config.yaml
dataset: "struck, bounced, scraped and rolled objects made by modal synthesis"
encoder_activation: "gelu"
decoder_widths: [64, 128, 128, 128]
merge_dims: true
lr_schedule: "poly"
warmup_steps: 600
weight_decay: 0.3
Rows from block 3 of the encoder of a small spectrogram VAE, named by matrix and row number. Rows with one number belong to one channel. Each number is 50 + 15 x the weight over its row's rms, rounded and kept within 0 to 99. All counts start at 0.
After each channel's rows are labels from the 100 clips, of 14976, where the channel reaches its highest value: "band" is the frequency band that holds the peak. Only what is clearly more common there than usual is listed. The data: struck, bounced, scraped and rolled objects made by modal synthesis.
# convs0: first 3x3 conv (encoder.blocks.3.convs.0.weight, 112x112x3x3, each kernel summed), inputs 0-111
# convs1: second 3x3 conv (encoder.blocks.3.convs.1.weight, 112x112x3x3, transposed, each kernel summed), outputs 0-111

convs0.75:76 52 50 76 65 27 47 45 29 38 52 67 58 21 31 47 24 58 38 34 35 49 50 20 46 33 36 43 41 69 55 64 32 63 52 45 48 24 60 41 75 28 36 68 64 39 61 39 63 36 32 38 76 45 43 56 43 47 35 57 45 45 32 49 66 21 32 25 29 56 78 49 33 45 49 18 55 76 43 32 51 58 22 37 47 58 45 42 52 22 64 46 61 78 59 53 60 25 60 51 51 58 31 50 51 31 38 38 43 44 63 70
convs1.75:39 52 44 40 31 59 61 45 60 53 55 50 49 31 67 53 41 74 29 60 34 34 51 21 65 64 28 47 66 31 39 26 45 41 30 37 48 48 33 37 51 42 79 49 52 40 53 46 45 66 17 50 43 39 38 31 14 78 54 61 45 57 47 38 44 56 49 50 14 54 45 61 55 84 23 79 28 56 40 62 62 29 63 45 63 29 34 46 36 77 32 28 37 39 43 35 28 71 52 53 61 36 44 44 58 49 67 60 49 48 20 29
band: 500 to 1000 Hz

convs0.19:47 72 42 49 47 44 28 65 39 70 37 37 32 40 67 54 61 47 39 48 43 19 59 44 53 61 11 65 55 49 69 37 62 61 37 47 47 46 44 33 71 21 22 49 39 53 14 45 46 49 66 40 42 45 53 62 59 69 49 58 43 63 28 58 24 49 48 52 66 51 64 43 30 40 57 62 25 68 56 44 43 58 40 60 23 70 47 75 59 57 64 38 61 54 31 75 21 58 35 08 42 46 60 61 19 49 46 71 37 52 70 72
convs1.19:93 54 80 42 46 56 34 52 58 64 26 69 38 66 43 55 49 39 26 62 42 52 27 52 65 57 57 42 45 13 31 54 25 12 63 49 63 50 71 56 26 56 65 17 47 46 51 34 58 60 41 43 62 29 40 38 53 37 34 66 56 41 71 49 72 46 44 57 36 56 58 56 59 60 45 56 35 50 54 73 40 37 50 50 39 58 39 37 52 23 43 57 39 57 73 31 56 66 89 41 66 55 41 30 59 50 58 42 88 35 31 49
band: 0 to 250 Hz

convs0.93:43 18 51 43 62 60 52 44 41 36 39 37 64 49 70 63 53 47 51 48 42 59 57 35 37 19 62 34 71 70 99 37 60 54 72 40 42 35 64 38 27 59 59 56 56 52 32 80 39 30 74 37 46 45 56 44 30 27 56 45 67 34 49 18 50 21 54 34 45 38 57 49 43 43 31 45 63 81 45 47 24 47 36 58 42 51 51 49 40 59 27 69 50 24 39 43 44 25 36 35 39 53 26 64 57 43 19 43 33 41 56 54
convs1.93:70 18 18 38 81 38 45 59 42 31 73 33 53 41 50 48 68 33 27 44 43 54 64 28 66 70 31 54 52 14 41 40 37 56 37 37 33 27 61 34 62 45 49 55 50 46 77 45 39 55 16 21 61 65 61 46 46 66 14 40 30 58 55 48 34 73 51 48 39 36 25 25 62 28 48 47 51 42 32 77 44 53 55 65 33 49 54 38 51 48 56 42 67 49 47 61 48 59 66 51 52 50 44 35 56 37 33 15 41 35 53 42
band: 4000 to 8000 Hz

convs0.56:52 64 50 42 64 41 50 35 57 50 60 34 31 42 53 45 57 33 63 51 81 68 45 65 27 27 63 62 60 34 54 47 77 38 46 55 84 41 75 67 63 22 73 39 32 60 53 21 49 48 23 64 36 71 45 55 67 48 52 72 58 42 83 60 30 57 66 45 61 50 60 54 66 55 48 39 76 19 44 56 49 71 64 33 23 37 37 67 90 28 55 47 71 60 46 60 69 35 59 50 58 51 54 65 65 48 34 42 59 33 55 43
convs1.56:46 62 42 32 68 61 51 34 33 55 56 72 60 50 58 52 62 40 74 60 38 40 74 45 27 51 66 43 54 80 67 52 32 32 61 45 43 31 33 62 52 58 44 62 50 69 38 64 54 58 53 52 54 47 43 31 52 64 47 56 15 42 62 42 60 72 57 46 65 58 30 53 38 28 34 55 71 47 52 93 48 37 30 79 90 70 69 35 16 72 53 69 33 43 49 22 42 61 46 52 29 66 60 64 41 57 68 51 23 43 66 49
band: 500 to 1000 Hz

convs0.84:26 52 56 72 48 64 37 52 50 65 97 72 44 53 49 66 46 28 46 68 60 68 50 44 56 65 47 58 37 65 38 21 39 66 56 69 42 54 51 47 59 34 52 43 24 17 37 56 52 68 53 88 55 49 73 62 63 65 59 41 37 47 40 57 44 57 28 27 44 46 83 41 32 43 44 59 54 32 36 53 62 69 60 31 30 68 54 63 36 61 46 56 55 77 83 76 79 44 53 29 63 68 38 61 50 63 49 66 39 50 43 53
convs1.84:55 77 45 31 58 50 54 44 60 53 33 31 65 52 70 58 43 64 48 40 68 20 51 49 57 33 83 55 71 36 40 57 77 48 48 38 73 41 57 38 58 61 39 56 77 41 50 54 33 54 37 53 53 48 69 64 62 70 58 31 65 53 55 75 45 68 17 72 56 60 50 59 51 47 45 36 42 62 67 60 46 62 30 46 85 67 38 42 31 42 39 40 65 50 45 16 46 38 70 57 59 46 63 36 24 79 59 07 73 71 36 46
band: 0 to 250 Hz

convs0.20:50 78 42 51 49 15 49 48 60 38 48 16 56 46 53 49 37 34 62 41 60 61 78 75 45 24 58 71 82 39 55 49 36 31 47 50 43 37 35 48 63 35 61 75 55 44 42 36 22 72 43 42 56 80 48 58 62 58 15 80 54 44 38 46 58 49 32 71 46 25 68 51 31 62 39 22 57 42 51 38 56 53 39 35 33 44 47 31 56 44 40 42 42 47 39 88 46 36 63 67 46 26 40 37 70 38 47 20 44 44 40 42
convs1.20:47 49 67 31 41 57 69 59 70 28 76 53 48 34 34 59 50 54 24 47 46 44 13 55 63 60 48 50 57 59 56 43 39 42 43 62 74 62 64 40 50 50 23 37 38 54 71 51 64 27 40 52 53 40 75 53 56 62 56 21 49 60 62 55 44 25 77 45 77 70 44 52 56 37 71 67 62 49 42 65 60 37 66 67 35 46 53 51 23 56 50 50 40 33 72 15 78 72 68 20 27 78 49 51 28 65 70 49 63 58 40 66
band: 4000 to 8000 Hz

convs0.54:52 18 59 44 68 71 39 54 21 48 69 38 53 32 37 40 66 44 55 32 57 79 62 49 38 36 67 51 65 36 47 35 42 69 39 28 47 31 77 37 48 41 39 56 43 43 32 67 66 21 33 49 45 58 70 31 29 38 10 19 38 56 39 42 57 57 53 61 68 47 69 62 68 45 30 26 59 51 40 61 50 42 32 73 41 33 36 51 56 60 32 73 63 69 44 51 29 25 35 45 51 46 33 52 52 56 41 58 42 41 60 89
convs1.54:61 73 33 50 68 52 41 58 29 33 42 24 65 58 58 30 53 50 22 50 50 48 65 40 57 39 13 53 33 41 59 58 70 59 60 73 52 64 60 49 16 50 47 46 24 43 82 50 39 41 53 38 77 25 42 55 51 61 40 64 20 52 64 67 44 48 62 27 55 47 25 57 38 26 43 42 40 36 34 43 49 56 55 73 25 41 33 27 16 64 52 51 44 38 42 46 36 41 59 49 25 64 49 42 45 48 28 48 12 52 50 74
band: 0 to 250 Hz; 500 to 1000 Hz

convs0.91:38 69 38 37 62 28 43 60 43 34 53 44 63 56 62 41 57 46 42 24 40 78 66 66 39 16 53 49 70 64 44 35 63 37 49 51 80 42 76 77 52 29 71 58 34 58 65 41 54 40 24 83 29 56 41 25 46 40 56 73 68 56 60 51 58 48 58 50 38 60 46 66 66 38 45 35 45 33 52 76 45 46 61 71 15 15 32 39 57 44 57 53 30 53 54 49 72 51 59 30 72 35 68 58 71 32 40 37 59 31 43 44
convs1.91:60 32 47 51 41 89 62 33 20 45 50 55 41 40 55 50 47 31 47 42 67 53 58 39 33 46 66 50 56 58 79 39 33 82 53 45 37 65 27 67 60 50 47 33 60 50 33 36 28 52 63 38 66 37 54 30 69 69 67 26 04 56 70 63 63 52 54 46 58 41 40 51 15 42 28 73 51 68 58 30 55 38 46 58 47 68 55 67 81 24 34 39 48 32 42 44 34 59 58 79 38 51 57 48 29 63 63 42 51 36 54 36
band: 500 to 1000 Hz